config = dict(
    model='encoder-decoder image transcriber',
    encoder_parallel_block=False,
    beta1=0.95,
    weight_decay=0.4,
)
Rows from block 7 of the image encoder, named by matrix and row number. Rows with one number belong to one neuron. Each number is 128 + 24 x the weight over its row's rms, rounded and kept within 0 to 255. All counts start at 0. Numbers have three digits each. After the name is the row's rms in percent of the matrix's.
# gate: MLP gate (encoder.blocks.7.mlp.gate.weight, 672x256), inputs 128-255
# fc1: MLP up (encoder.blocks.7.mlp.fc1.weight, 672x256), inputs 128-255
# fc2: MLP down (encoder.blocks.7.mlp.fc2.weight, 256x672, transposed), outputs 128-255
gate.458 098:155127120127110138118149152131155112157110180078115150128107157139152120142092140166143124116128114127117126153149085158152131137154148118078128130133114123099149098085135112112130134145102160129121138115162158157196138107117077108129111114140120136090084169140129103177099105139097151145155104142149118109122096115117121176132097108117119148092133116121120114134102159132142149157170
fc1.458 107:135132114173089096150126110129143135107163136136129107081128122088134124175093151131104147121075129137129076123101111175112164107132084084133128110124158128112150145124137074136154177153108164070160141167146120100123109149133147112131100182119138106158128101169105111144121097091149125111103136151127147134094160122126120142108105147131086120158147130162150159146130131124126150171137
fc2.458 100:113115112117117101101149100157107128184101193100104125180130117118105127116157161145179132138136137131106160106130148176098122198109132140153138135113112168158168109114141118099134181091131116119128131093146164101129116131116139117147103114111132153157121094066123106154156117136117155111138123112107153125111089117138140157130114136131139124099164162136126156112150139109081139120106
gate.459 102:177136137111108159140113158125091160134121142154133146123110113095134126097111148093109139097135132150109135143123170115125168136110119139119126115125140117121140101113132114146138106143150107098169113081142120120147147124144129187115113142142148108138156122126117152159152125155117102120142137118131149126102147112135141136107157101145100132102122069099151120117174123153121078135081
fc1.459 102:123122140123149126103186103122110110134135113163115121112110131122094160139159128166119123118109099163091145117147111110131100180150109137127129149146166119111113137131150129105126198147111145120173102136116118124101100136138140100116125103129131127130168133167125127155152110170110160142122155145122156130140094080133117128095116134121123085131139182129151131113085135161175115158170
fc2.459 105:109174120133086124116111152104124155108155105157182130165113059129128091143149113093080122160108113129163110164125110090100152094114056134094088140111137122140152137107085161173162106147105131121130094080135153149072100129136134094125159128135137140161152078116137149125133114145129150135094103133139134103119152161142115141125128131133123126117131091102105116138119078121098096115191
gate.460 100:105127152170137164134143117157132143136130117150121084136095118110127114154124140107134128126146123134182148144094141103201133185126173134106141108131136119056137168105119123136102141184083155127125103121140117165127123109087125140129155139140123131104113119139135104130118090127124056134115105100124160142145129142099152112153123146120126137163150081111095126124154153138107096104112
fc1.460 098:142144153182097186128174112148133175110159139126162085111140154101138116137108137106126140092147124159129084136104129150192137137133156121139116102179109119112132163160179104149117121150096128087081096119159117131102123096115055146131175093154125136162149089156128105120111132115126131145151113131116100180134129147129070103127105111157106130107126098112122122113148138162077110090133
fc2.460 102:142102118130159095142153128133113126159106140111089084148138155137161130097106089160176178184137144124095163102134180114128099167086179140170127154157147119141101146089144145131123085136136183102129105157153108126161141098111169130132134150155145121131115133163112130131121142117147128129100144105117156165094138126067155148134175136124123111160168089161084123131127176122162122141122
gate.461 091:097153136117145113119138145108104157147173129131129122145128095138127131165086145111179145123103135105096118106153135117103145127144178136078105117133131081126127162166134091151109097096177116123126201142116115137153116154109134142129128141144107135112100143161085122130127111084168134131116113115126123143125156110163183136119185126122123141117103124092152144105122120120142100136115
fc1.461 096:100137138188118108121135136117119090162101097175114120074132111161109184144139111125130144170078144146142142152119139106131100107115107094119131117102115148103144119136142139151176118120135059128099150147139120107167095118108137132168151108123110159127147117100151143163146154165138136121125128125166097118157112121139100129105123089148202131152113080135101170144137150157148085127147
fc2.461 096:106109107155101122134095128184143115126139085149107110138099167096129132129112127101117082148163126141142139136126138116128171088117134101138119150155138109156093147121135144152114127150113134112111160115099145149183122101108095163115167140087117105094157117137070112132110153133142147127123131144106159179166141147116121121136169090115090125172122113145122141119172162130149117124100
gate.462 100:136111124119146114126158128138119128174119157139161101119089160085062143112148122166151147104097171154117127146102122106131103136128144155114123127167080098153146153115162121102163184111160103112108137144130123131132126127101144139180115134139119123131155118114094097134169120093141157119085125153131155159136110141165149074098113148116159121138175090085145153141132176137126091147151
fc1.462 095:127170096160122148118127102098145134112113116096120113156124122145144110132092102087153127158117103110158123132139160140094120127133084150095186159086121161126086127169169104157130099117122131148119109138123106127132114148181133174129156119140131124109124170123117108106154089129103153118184111155133106090132165130114102166104152156131130108123116175147102106162081108126125139125149
fc2.462 098:133124155119136084133052115182137130111180153102099100121132131090121160138126097112134086095132162102150161159127123150132176162171138143118121153130152122119146139128121128148112156111134139171149120131154134137111176084113143110129140131138128087098105100120163132082107173115138109119130111101124136124171117132102118147123169112110100090159178142176045114139111094140159121141097
gate.463 106:163090053147090120125141174086137104125125114072149124151100093138115129124141116124160119137116101147125151155155159126093132137097101122107101138155145142101110127099079130144179144120125162127139071141070131139122170130140116108137133127176157122112118144145126148142156082143131131104131163134106103121116140093110126104113130131131118110120116157126141131121133146105118129151160
fc1.463 103:105128135130134152154107136085120122144146150094109126139148140122155156104118155117131132113151116101138087106115147166158127165158140105157141095108137146132136137137163101129146155124129160090146163132119128150132115134110136167166154105092152101173098124130110119128110123116137139110104141148115127159155147162143138165093110121147120074127130095107100123114173122117123143151133
fc2.463 102:127174161144126124132099144103110130157106122155117151127117090157139144110139131135200123126138142107130120135115143121135128120159128153100162131128071122138171143169134115093145145092144129110120096128133157139155143144145090106153131131144136166126164095129144145091106113116122164131117143095136131153147126117148108120169128080082125162149181149166128155121153083112108126120108
gate.464 106:155123119159102134109162142128167148147157107089148113143121148110101121181101124131116106159134193123146147119154146114111109182127108131055098122113137137109113146109128145119112167120097127160126099139113139132105125112165168119142162163112120125105160080106167133144097146129093182150106144121140127140133113139144177194113130120128132122153124126113143136118126158146146107119098
fc1.464 106:115086129096142126091159131119115107156134150139128100104141164107141140097141131145151076135114148139140145104150122091130132098107166146136116159143106135130163125097078148129138106136136148155154107094113089130096135130157158128081118139140152136167119126132136139086142174145140141119096133155129094081112149090164150198085152103107153126132136120125145138112116096130119170110126
fc2.464 104:098142115124118089129124135099132155097139172109127135087122102160124131106091154163158155123107138132095126122103089139142156113136103133084097092145126109098109111123115106124119077125104125124130111140142118151137095108127119143126134120150134139129100134163125146129131072127151134119146134137147154136152144136165108125137121125146161105132144140141169120119108104089117118113168
gate.465 089:148126122119122095168146165109118092129150149148127118141120156171075130105130134146120141127085125136137134108162102071138133146135097067132104109102093124161154158134142106138134126118096133129117154158133084098164179095164084158134118155122089089149101113142120074101140186077167156122151091122120166125099147126117128128116156125144133154119158132144123153151128111160129130136151
fc1.465 095:110114131134114123136135105149127122122168129156118113154132138126175090118121102140134111149143129136165114116065132131116154157114089128133136119107138099121141155131137127114122161109135098128116182099127116123111111110087151144139125099171132138145115142105103156186160110106130079117120102142125173137141122148165094148121129142159156123112133106128097128105149156110120153117182
fc2.465 098:148112143122165152110090099123111127103121103137107126091142076078130148109135095138129140139131129125098192127130113132189127094133139143127109141092155122125114065116127133142155143123153133131154133109126141132174164112118123118111128163112124147109142136150131118109144185196142126120124149100093091114107136119105124168139124125123101107109107138122115104099080118104113106076137
gate.466 097:174143126151136127163107143067100104153142134140101113147133133085149150101154116145089154124181144104123141198141177111114100112109172105135132116124125119107177122153146085143169118122125136166144142116096089154140093099156112152150127086127114152118127160119148126131062133152103146149139141162139151100135126129116155107094143118137149152158120108150159103098141127145127144125129
fc1.466 098:144140118133084116107109144163120116152145137069125106138138092132102100132144160146149109141114100151081116163101133095118132125103142108166095102137109147111119133096121106132113122150134116112138111152128108110139089149118116129160117139140169166121089112131115117126107138138114120151096084101103069142100116088147130171132107113136137142090108131109133126153163112122100094137134
fc2.466 104:141140124153151129172140142074140174108129113119116117172143111148123119169105134091158105129120122130132158154132073103162126111140126098113155094126118132159137129115126129092121145139129161143159139151167114135126125132163128142134150104190159127144134142131151097165132134167162122171121150127182084086106145154120135152125106129093100172097134150170083161121140108099125149106113
gate.467 096:103150105086148082125130135131147163131105127135156133146201148142129093128107105172086138135106133149093105114164120127092131127123122145155123125135101123149110155163145091158179135125109094135159131095113154164123169123143138145109161119134135121104133087177132089125173107128121108150171122086125116098152174142140122198134135157077137113098156112132167136110148159082137111112136
fc1.467 100:138111119122139117152125175134161137136120124140108148126146112132163143105117106104111119117129137099145100118114141120115096116078131113137117130127108119167101080162111086120127110143175094106112149131130125127135113112146153124086138124101152130131127138150105124133114150124106071139151124147168131161153157124131144150098146135115135148132127082085132127085184113110178095080178
fc2.467 096:146165140134162128155133123110109058144132168135097136150111141115136062152069104122104106147137182131114156134102130132169107085132096155124135144165113126127145126122120170142136138103086102134163115143078171110139144147157134156079124129119133155121158117127104116174164112095140069124150160109133178126087136121084119153159126122129129115107129134093142147105116140130109133136113
gate.468 102:130094116080137172107129129150156105128132140149155134145103139163100129152113090139192141148139139154096125193154123164127151129122110133114093140128101153150158080181097119133103139150083094169134095093121128115148154191141104104118125130119127104119090135093136141144146098120113153113130139141101135105165086100144132132147131139131126102139138127157116108156118100123098129159131
fc1.468 101:129126159149103151080095139161159123133156111138137135076116118123156119134159133114119145114115149158131138140127166135131108167108130068145098136146120119157160098137139114102119118098094108144101109143096144086135133133094071127118133135128120155098129126187128163105155113123166143104090124103127131091157154158111170171159165126127131195114152135086094113156086111127098123111137
fc2.468 109:149119148128092159137124158117101145120125169104152072138153107146097114158108137127139159178109163113181148204116121130135085171142105167135125115121116133124154137099156139125100107113169150102149094123116149136128145088125126139108111149150133093158147188128130163106128132105119136137126100118095116123118136173093108107127105149140118113125095118120137164130121121089124143115174
gate.470 102:097085108114113118106165159088152129143110110110145115139135146090145156118154096115134151136086108138161136147130100179137153125103096136098126123146087130123116173151124151141173108146113159134117126147112129145144109167116131162117152097142118083131131073107079088096135133116124123103160085143128150138142124126143114107082155141134144108106103179109138126146105145088110128159129
fc1.470 109:105116085116107098109143119110123149146107115124133138109167109082147153109147087152132181122123093103150119135096095157077149109101149128112161120108108111132112140164178158149153148175139136136083136136086116132155165156127106138140121097129138097125122136164090117095134119131088143114163133115138124143129171119143122156081162156139106100092084171110098117168090150120107127142104
fc2.470 108:113168136152095121135132145110121136107149139088112116145123147138127133143126104132126161104134087140130097138117139162090112096089166155127140179112126134120099151147151112108145107136131113147124094091159119137123107165124136084114159114116142131134112161130161113160143128115134106123146142137124113189195096107104128109158100110142114126134124114174112089131147139146136135206128
gate.471 110:125160127117152129124110122110149141152155136104117130163114159088118107119136110115123135194102133124169162125114146126127155174215130111110083168142124151072118119112129131134120152129131124122103111145145141130098112149146102143144120106139103096109184108127155150123139158124131097184121105096127112117174131134124117173080132104087099139151146151172103113101114149124135141144115
fc1.471 111:103143123100148142112099130106126129134174130116113136137162134109117121144119123136133134161119129129154136135120157147147155156185145116106096143112163131088115128135121173121132168117144120122111124150153127117095114167129105139152140102104114083102186118116154133132127172128130105170146083092113129111183139125129116147064128122077101119151147122144101131092110142148149126154122
fc2.471 102:089123139127153164128151093100141104109129127119151156136112113147159067119132136108124109162120115104139147191129152098102090143147113151133132159118163151118133129110142161153098129136147141168126148113113119149172138091148129151143139119106144107136146096123146160098108134115121122130084116152122085202138130129139125078086111105125121108163142077193125149127139141159125157153097
gate.472 106:104123122147111129104114141122123098139147158130080118169166119136146163118146105143129124113115093134118089119137143130097160139136127141123119109078144087140141175092166098079123112123102145151148119125097125152129134148140181099106128137102139097121144125142133137104113147108126122110133170135104130130102126098131094120105150165110148134086107104131160158128099152135113162150149
fc1.472 106:101090161139147127088100145141140125099150117124124120165139156139141127164148154142100110114097137112131160107165158144114130149125133142154128106114150119102122148135172099103137136118158150168147096091145128134164148171096128079165152084133091138118126120118133160104106161093110141133153117108136059132136109118146068123122120154143129133111133160108152125141144086100120154080120
fc2.472 102:124138121125147137061146148148133090163140173108137155114111129118161150111081153121096123115134141108122127143154192134172148086140113127103098110144107151157153123133139112135124141153107092144103094140118080120162157125143124160127130086146123124125105122150139135109138137126159141112137112128126093141156135126136165143120123131142084136139129125113122125159151079064103116114096
gate.473 103:120134122088123144133119127149146130104159128132123138163137101127125093138123154109121109109090110161075162067149112148130105176105094112112143126101121115115156181114130137122111119133093130120145149131180130142134112151147108097138188115169140101153117135124114136131121139139098130090118165149103127118135111106154136142131155149121106167112101153184144160115088139162111115127111
fc1.473 107:096131135109174140105119134122176115128115115111132132152147165131150079127113139100118132089129135175102152119104121115139124114125130105126130109120123134147182127099138121115149102094115151112169130132194126131137101126185125089113136152148165134126093102122114130152121114151088081084196124172139112107156123123142137137153116165109131114097139148186133156137080140136121107128119
fc2.473 104:144177120148056103130131125162064123154157199141155095110096112146148144151145121119128100112169122142131133074112152103130112147122176103142163137138148135129109142147152114117182123134098159103159146151095124109071156115138114155165147145103161122124172142129118106083131150116154141124143137161133143130121116118151097087146123116160156101098154128122148116101138140169147071134106
gate.474 098:117116170168154133090146119134098126128132095149146120157102103073082120116160126103114120139122104126150145113129127129115102161131135131130133091111146136124131124137127142054142161157102090123134123116106179126113170102126131156158150123104152132088099131097141119148157179149128117132140184107125133155089117170161119155127191181154139114109096115146136096148128154106166084125119
fc1.474 098:105115141074126105168158128132120151126100121183142157143101157122122124130109117118143168133117118129135150112105122070181188111087125127131108136108096164132138098134121103146120114147137130136130129147112106099085142124119168069100168129141150075105156149162099146138113195085108126140116135164165181155132138078105143120124155125095137121140109067106101129110095155131118109117108
fc2.474 101:097142136170097118125185101114149105109071105144126141116144136164087111079104168127133125128102099108118120133111077122147102082164141099131134124112111148149120129106080134111148150184127098135103132118119150149140143145141133119123164143108187150094132111145114148126133133132113159139120142132126128099095094092118128113110138145148147136094163145166154074121153108102092096067132
gate.475 096:103137117140123128100111142132108093124107117138160105146117175139123111125099160126147146133119114116129097116092173114135127110131136154122133091134120122128169116181133122177109111155196084162127138143133124107126156129102144119132182170119126112129114123135075131109137112110123145112157103124124091107174143129121126077123139158117147142098128126128132116146092095153168115168124
fc1.475 099:117099115141107115097125093151131149158124172138119127161154125133116178130101122167103115177140127113132135115099097117137199151170135127117093104105142133102089104136127074112100138158091096121118139127109119119166106125132145112125104143107149138144119141159120123173108142131161150160100108146111105138128133154141140167135133114126137093118151088153082155119110109134112142144142
fc2.475 092:123066144122119136157085138122126055143109135139152106132122126168123150084103152146085102142122084179160152131121179110129138201131110155108119139146112117124129100109106119146104125123117128104136109135165122118137165136133135130149143156100106118104139112130090103139137133164157131120096122166145159155107095142167122126073142123145123122118127124143133131101130105176128119107107
gate.476 084:112077117128116095161143107114100159133147141182156138077163142139121115097144125158133134100097110120145109094165105102118157127124104163138095096088112119154171142092123155108157117128105071141162099123098091139172150113114123120145129137147133120128165162118155159164159170131199151160136166106088118112109112081115142166094121151166142145113133137138120131120128125160139112140095
fc1.476 093:149128108107140138090102123108119091107108129146129129182153165159108112120134103124165110104136097140141100125086126088120137100111075104122146143154144098124112146149128126111131130125116152132078155104093117083147116136115135124109129105150189162118097145174141138180148100082103098092155143133126104170098081120180098126145121110142147133140122127114139138126103141095121145116131
fc2.476 089:168140100124158129139125127160131073091130092134124099133114115128175144117163104112103166147175096127137171100098124134119097144091167131108130119116184136105115150082114109134151097135105131126174134080124120140124138115141154095135136164112129113134147154161125123136138135116139100126153142095147122094117133125167130192129117096078158117139112163111136126107121147170107107115158
gate.477 107:176131083180140163162132127133135153103146147153105078120150080082092142127122154166139149135197124147162127127095118115140170094117152145116159151112131136154147134154132096140134098194138137159111143115168151136091139124130153164139118123130151096115135095129118098130160129156163116088108096113096129181121117107082131126116116088105119172090151144112147104129208137115117093114074
fc1.477 105:098162115093110111092122130114124120138108123076169126142123176134167133129125105121116086122091134146054128101142127111134120151139140076116130163128121124078103096095128142075145125096155141112158138161078130127150125130122116122145150129111112146154125143136114133123110137114127124144129139114141200085131110125118115151167138119155105101155121164123128137100089134174150131131194
fc2.477 096:179139120169167102108113132150143142142153133178159107127134166100142133132148146088143123156122154151095111129089107154140146111140134148134109145136159102122075124138143097107193114137108103143143139139114124156111168122141182073156093124142124152152111105081124103138168148116129137090183174130131113117161155169123135097123114135128149134143120102124091120129154147108124112165112
gate.478 095:089102122139179122157080114115127135111121136132118134154140095162121126109120109138106094132168169153126139151129122096104121139116101157124102144082135084176157131145140129157123083152121120157137160173146145109186107119109119112113147090146104156110125140091090131104151137129109144136169128101135122116162179117111150109142140133128129152138119082118085122069106093149153115125146
fc1.478 099:137101111134137122117104142148131132101074155116147137085144150115180112093135098142147140156141136112184155143172189100111169100099136124130108090105127127110120076066124161141114163110130143057154147163103151133146116133136128177192137156162118076123121133122140077103145145130138130122128126121107140128121108154143129129163136139103151118162098120113169144159113155104139081116103
fc2.478 096:125122135156100152130082079175148100154101107116130114118108122170115090138113122115102084085094088140122154105135141094154183145114129138161099113094108094131102112128164092149142108105131129102144111144100142101140169140103167082160169163118101163132100125128162124130132147102120159143107125121145145156137097140132103126140095128100134103163066123136135156093153125144145161138104
gate.480 095:107141134150179122142141149119114136151104116144124126196100178159096131143131155126112098134124050171123119161142112124151106129110126093122148107173125171137141150122154162123142111126135093105113141150152132168150147120105148142129140135127118140141083120121140084185159144116090136076128154127134108159134130153151156130096117076113143131098140128123178126157132101147123117113144
fc1.480 093:138124140127110101160105121167098138127125175132143138148153138139100122163121104159163152140115123135082118111116134164122099106094102081129133143108148148125158127108144125127100148114144096145099184152102151151144110158138113089161124114139133148141129067138128136152134112098157155133126071159135145129118126132119142129114105048137184148137156161143167160144146157122148151144116
fc2.480 097:129116129130122091135158098129148118157095113114109155078110103148138132062124132136159142116128121135143171126147109145100133132128153128180129105134066147136144155130093125121138136126122153099130155108158136149119125110097167133093091127106128117050121157147109086110142123083096152135114144094107162121100149152103108171148133177175136100095116122152088091067153117127104148103107
gate.481 097:115116145146144115149132104142126125123121109138129147136070078172166106164130080137085201135125133128096129123106135151102155162091132132119144140146159088159098109126148152125123190098117127127151140126128136124126118126119122112153095125152111122121153119131115085114118097131153151141142133152155128100171082115148153121110138128132132113122148137134107082131084125166132152166114
fc1.481 101:119121099105156138109106184150136125138142132133170093101131145117153121133119157124144098144139119078092093113131103139123121144104159140146145148144093173135135167159128149117105141110126112132136135109146161122144183101103119119152132100107112122104126106110125128103127095130104133117151130084157116177103114126152173100093139118157090160118174126065118140107128115125135112169151
fc2.481 102:089124104075136145184149131133117118141120130153145122162146157097147123121123147187122151113108143102134099088129107139121088111106156134161165119143152116104122138106142115126116122158126113133090101132151103119080134162115128111130082091119132150145111138166132130145120127140142151138119094105088115135146125175126113150107123145159170125103128140128161159107146135098130113092117
gate.482 091:113154124158105131172098130071139134116158096146117149143124112147141161138117114151148114132133099151143083133156169171133147109123156145151153102112136147158139168136111096111142166134106134161138100131143078165124122129135093145092153145122106148107093121165100144111136109123126144109167098123137102162100151116120105152162099130143143104113136153129164102126179108143157154100134
fc1.482 096:147120174118144154135128148118142147114130123162125155146119142156088098114117116150092121142171045114105129100122132104119151144149161141147091109153162151132075156077099084117115197099096104107134105113104119132123144107130103156107085142147151086174186130121123143097125167090109114131134143144157146150148138131104151125113134106111096117139123084110121088113108060111113146090130
fc2.482 093:146116147110161114144098096122128102164113146100146122136095097115134087167143088147125107161131111152110155117138093124145139139173092151101146143080130121094175094165148164121122115121178153161130152111125114137118136082152100130145106146133160165135161152155117110114078128131179135173080124112131089080147161136183131152152130130128102130125131126154132129163107117115089101135152
gate.483 097:110125158139134163136123126152114109118135118118152102151111122084160157178115125143118155137124104116107136108138102178136135173137153126122150108142099084135119163116134113152137140146096128145067110132197117131112126087076143139124180098177185124128122125135087147132146112090089170139170111142119132093123135138119121113140126167100135152094134137162157121153099121123114142103108
fc1.483 091:106111163152158090097122117156144142145139124103105158141094130095150111106162117111125099109134082166126164131145111120159141138120126131120100085152169102106126129153099103084126164114113080180119107120153153140181089127140116109117075143154141115148118127130148129162132090128104117128157119136145119148168151124148158162157110131106113161178110157135154151123169118132133130135123
fc2.483 093:142113153130119129107112135124150164182102134138090101160133077127187112114092105083113097142103090135108180153141137107141147139089144120087131114182149136123185110136146097149115162107124166141115112108150156149085129146111158151127104128122146109118131136157179120102108135106129159161115140157136126146119152167128114142129155090167058136136165124139133149086070114150138105153102
gate.484 101:133156155118141129137113095127150125140111118116070114090118092099110139047156132149111125122160120116160156147147165113115121182141153141156119134173157133145145128159173124142090110124121151077143129155153168140125119123131118150090156140138092157090096092094118086110108130159117087086154101127156103113133097125128125139147141135174128114155100118125126131128146112180079142118100
fc1.484 100:106160159100145123104172095134119147149140068107113120124133148144151113160157136123091118076122114165129109151140176146134119107084105101101142136124110153133115100133113126151132119135112124135115102130098143113118136096107133089113146137151125143155065150136126128145137152119137135144149158146168127097151125151143131139136128127129116102134131112131122136115141132131159125105143
fc2.484 096:149132155173119128147111145114167102099139126122146130137173118120140077153095143116106115157111137156103115109139145088125081180181183157138146150090125105120101153129143096100168127136127128169167087121093120121125142099115103117149095149145124105088140154157132124133119121081167112139139128104144165138119136125125126080106137122103069125156150106161152097131130114133115146140139
gate.485 098:120127106122135159108090144150127113148085169161109124135159128109118141140154126113119151131126095158144124117127141137160118128116158169105084151124096131151150140165088133121111130088131158106149139158182119123112144124124152152125156140115174122119135139173086141118111124119133118098100158172080163101136142119129117141131136129061066094128117071115153122089144112127090139099127
fc1.485 102:115137116128106132104131159144152180172119165147100100154140146132158119128129159097130115109129133165154125111113097121163122102143159105145148139090159139157146132112117100167127155083134133100130115141135125076071140085117145146123186128107192138114139115163060140146126138107134134107114129217137130131088100172112138128120125154124119109146139134110108104122135137146116127083136
fc2.485 093:126129163140099166090094134147133112109159148107126103173124104143090104126100124154156141114113137132134175117111115152137109154129130093128133145089149135161132157118156128140180128153159153074144191104127139122125175169154111160127155131169125137149151120084176145114166131189104087140103134095095138105136103157143134156194142129063143127096079117107107129142099172105107140107113
gate.486 091:152115140150112115163112156143102093145139139144115114131119170131132121105127098131095100111110137137100079107137116096142119126117111128181065154128115125143166128142136115126121125139127105166092156119097094158119171119111116124139177097146113140134154110132145101154096136104123104136073106149138157166109141176109183109126165096154172106147101116087138100105131123123143128141102
fc1.486 094:132106169091104133177159098188130088146138066178172140134094104165095129134131126136102155141095160096145076107127143127130139091094111124093103113173135160108123126142119144093141143090135116103150061146153106126106101123131145106125130104119120105124107094132128156148102125122111129104106143146117169126103117128114115098135173143142124131109141139107144110135149125117150087152112
fc2.486 089:090136125160120142136139117093160144119131135082112148162182182141174157156152150111128132089123096112098164117109087145142128126115113117134109138169098098122099157160104088144109131106122140110118127124123113111157125119080113122106112125130136174123112116145145117152131084133166126152176100116086134082156133122143144132133170100154128115191085111149148162109095128144107142098084
gate.487 097:105191164118175124127141117120123107114139131134094148087140117118140141142126110094175151129157115130127160134151082105165123120119112141157103107107071095136152124139158154097123144166123073139152139094146111159124175104110101124144121137127115165105147112129102093140125117159105112122127146094125154145162142155171115094165172161087141098131132090116154104040108131148122126070092
fc1.487 097:138120099125153113123116080127114118115085179116148142143187113111096131128159102119137129145147095111133106084192117127126145118125143075128143119079131136151118117131151104118108162115141122104177102154067150138151088158133124146147121093105087128140151101089160120156169097140138135110088111098121130106147155146157116130095150111092137158132118173143084116159117138148130079126124
fc2.487 106:136101182110137141113083080113142138131121105134096085116070127162127109138105097140141127103142116109134170090076103104140168114108150146111183100101086159045131080132085168101125099131151160117141110114125156160114154098158153172133127142110125130125157152123098132124134143161122123159130140094129136117180135155134104112141106141125115106137145140098106069106156113110093121160120
gate.488 106:082101149110110176133106114118181098133117148113127146141123115117145127136132106146134132140101115124098152121104108163161117148128107156135109149122173122073169120135184131150146178115113136102158092121126107140141096159096098137143133111150125183138140139116102086154085135136150149152148099106097154076123140103148102141140103111125125114151118098136149132128155127101126078160120
fc1.488 104:130133148095139120120116131091125116169170110131127117100117117134172135118156143128090090169091121133167168157144075131132109169139111100137098125142135053095121107118117104171145116110112126126122148133132112099110109124142130112127156125135148138110121119143109132131095165109129151170151148169142161125184115104136156116117125092072138137115173155146146101127128175108106108163092
fc2.488 107:131145132152128191103149136131075145116127093114140099150132180173094098127122113144126158166177156139114147113135140156109103096128145142107119149105167153173132164136135139144122165144144136154138144098155113138139133148140106175137139125138133109125146183093133156135133108126136111144107104087130119122160078152114097107108131115140105096065126096178071134119117166141132116131134
gate.489 092:119144138121125113077134119145146119105125099122133106106149123103139108093169144120154130151153061088132140161111137127102173099172104131123129123120117129115130124103107135139127158153125081168165088147127111091158083121160110123135147112169124118120107153118108101158092139145133138135137148134110068121115155142126120103132111177147110118130090133124125163107156132163134134115154
fc1.489 091:128123136109127125100099125139118143122125121101147108086132168156079129112176152116139135149123127128142136133119111148096114105119124149123166169147106105123157130083152135089097150138136130177134101128092090144151122179145147121124147171166127138149143185138130100123139128126129165098141158112129114147133148093132109129165103151153126178121101112084106147154069180152136109137118
fc2.489 096:078097191129111108132160109122114109143147141094147128129142113144166142179118133142084134123133156082154157133091169120143123153128165174122139105100163182158136108158118151109109137110126125078147148096108143162113145142172118081122115159085108139117110154128084125119112150117137121112121117136099145113082128130127129177120102118117157128160152129120132131118127155142106170173110
gate.490 106:128155150164158129123133143117156101143137096166115097094082132124171115117139099187121127135134115127132105173173131143136145135168141138115158092135125109100143162122079129081101099149156111102130138184123106126115150092096179143153146139100158116094167137123110124114117118095165158118134102143175143135164103125158160117117131095120113114110109108157133128136126143143165143133180
fc1.490 102:141147174115148110122134139132134150090112091118139113107120101156149123124113065139132140150102134082168146111136131154154126142157135137103119112142174136118150138134178165188117107128145146156113157108118136141113120098118167113130127124154099133090146114145118143139061161097142155101105084097140134121119115115173144146153131110072130127130143133130138161111117147133170171110106
fc2.490 103:119177106159102129141096144107120187130093095110135168124134111173127150143112135102110128113152147084138080137129104120100087110126141136148132125161122163084148125135133126149160115155082150097120125075122109145156188176121126149130110129156083109136145121134110134091146084096104107109125100140115129148161105134134137106162104148175126129103167090125159144123116166164130131160130
gate.491 097:137134145140139138104175147112135156119157099123135126154171092087110117151168120113140143100104126123083163103083146128114116132127142075137101141107100096109152138105144134084135150143147119173161129112122189140136167110141149149143137139092108127135124129133133140092124121174100128139128148163123192099120153077092101114119167123149158149129123108138091119114125140154115098159145
fc1.491 096:139132106118149152092062122153091092151119150131155117150099135159129110119125141157125130119147139144137125159155163125129115131098136128148145174134125136117151126143171117126102094142141135123111123145122135127143096158120096111137179146093111120178124124127099134155086128122097126166115104081093101126152089139122137131103123116171106143118124176150166122145182137102144151096120
fc2.491 095:153124108076099090145108133110124113085120083165115112055116150107181120139184164121158106142128083148130126117141147122158155124144123106101117117152134166136119125121086099082097147154120109091140178115163127134095090121148182135123100084168148142129143158122165109120142172160097085165137143124147129138125166136122130147132122144109094147117105137090146151102139096121128137113167
gate.492 099:143141142081142115129107121098134158124153124128144142145170120126118116154148092109116073097080126131149115120081170133096120123131149154123163095117142132158089132106137150123123129162131126143120144167115110163135148157135119102139139114145130122093096104140115109143165127144162099084171116154093127127086141074139126140146151117143143107119144153103130148103157130109116160115144
fc1.492 105:142117101111101124124141118104153142089151137182139104118132109139146129160136129138117128092144086115140074073128139124091101106143131070129139151138126117117183128059100134147140133122102144095186120138132138139129136137152156114150136124131145122079127120139114114100101095093139142105125153139132138087120125112099139129129110133138101140155121138109145158136074125124083162152105
fc2.492 100:128154080133151125167138123167078146141129131143180118086112105130087143138127112126111111109150160132140129133065135119129136121131132100184145111118152126091116189072131112140095111124162134123161147119156114117097117151102144104114130181144149127165151134183114157141105139148135162150163156130124106129123095113154121179112149112072141146131136127099132171116097191109154074099106
gate.493 101:127123118134153137117093141127154143144146152139108130154129126175125134149193089160125132096136104165102098128173152155126145161167178097123121091101127110137100117132140144105161086146131135091130157110114092126115089092109114127118112113108149094151126143151147114133147109129130076137129143168135096116113149143112133120104122092139131119100147148152102109134097160152120172146127
fc1.493 095:120096090123099118115113124154128102110103114112137137145148111111105133113113177111136116164072084113115150182094103130132135114068119137132124083132104138168165099152167072087117145092084148092179118147144131117129165192103107089137115128137117143098111140111116106139138128113140116149154124108154140140122085109119106149151149146144132162141094140118144102174132135144143118130156
fc2.493 099:120168116088114123105109123098135104100128098157136119107133128108130183158106129115152131119116116140095144139154141184155106122131122132084143102114144122147103133165068114190127124131128079152139128135093123148126119108131132106149136117115109156135124145118092135169134084128127109090126137144086120102112145180103116172144152181107144135088128133133136149125117111105140177145095
gate.494 094:120162165135181159152109141131110106132088120117127092149146101107140145131113090111165147117129115110145105115150100076105104131120165156144112115152117083185111096125105134174116103120094100127118132097117134169107135123128155135152190141121131101120152104150083091107145124087178200125142096113151150145163150169102163154145124121132173139117148115123134123138127185113115121109107
fc1.494 097:101149133138105166140128110151123115141163142128106139114149104121141107071119096108129114088131129169151108078161116163079130178121130126096119124134193130150149144098143121107133142116168145106128132142160140133148105118114136144151087122127086152138123123125105111154147130159129112128140111172126108117100098128062122097118139137127124160160135145117153138149177142106136146091140
fc2.494 090:140134095114117158138099166099091134128152126125081094154089155150096102141175100091092108154093126127156127101112103133153151119151101110142162116107123155126140106119138143137116162089147083142154133109154134091126083092112110132106158088148135123114148094163165158143123130157093090167113107152127073081107105143140139161099140105119105159108103102156115164092158122107133107136085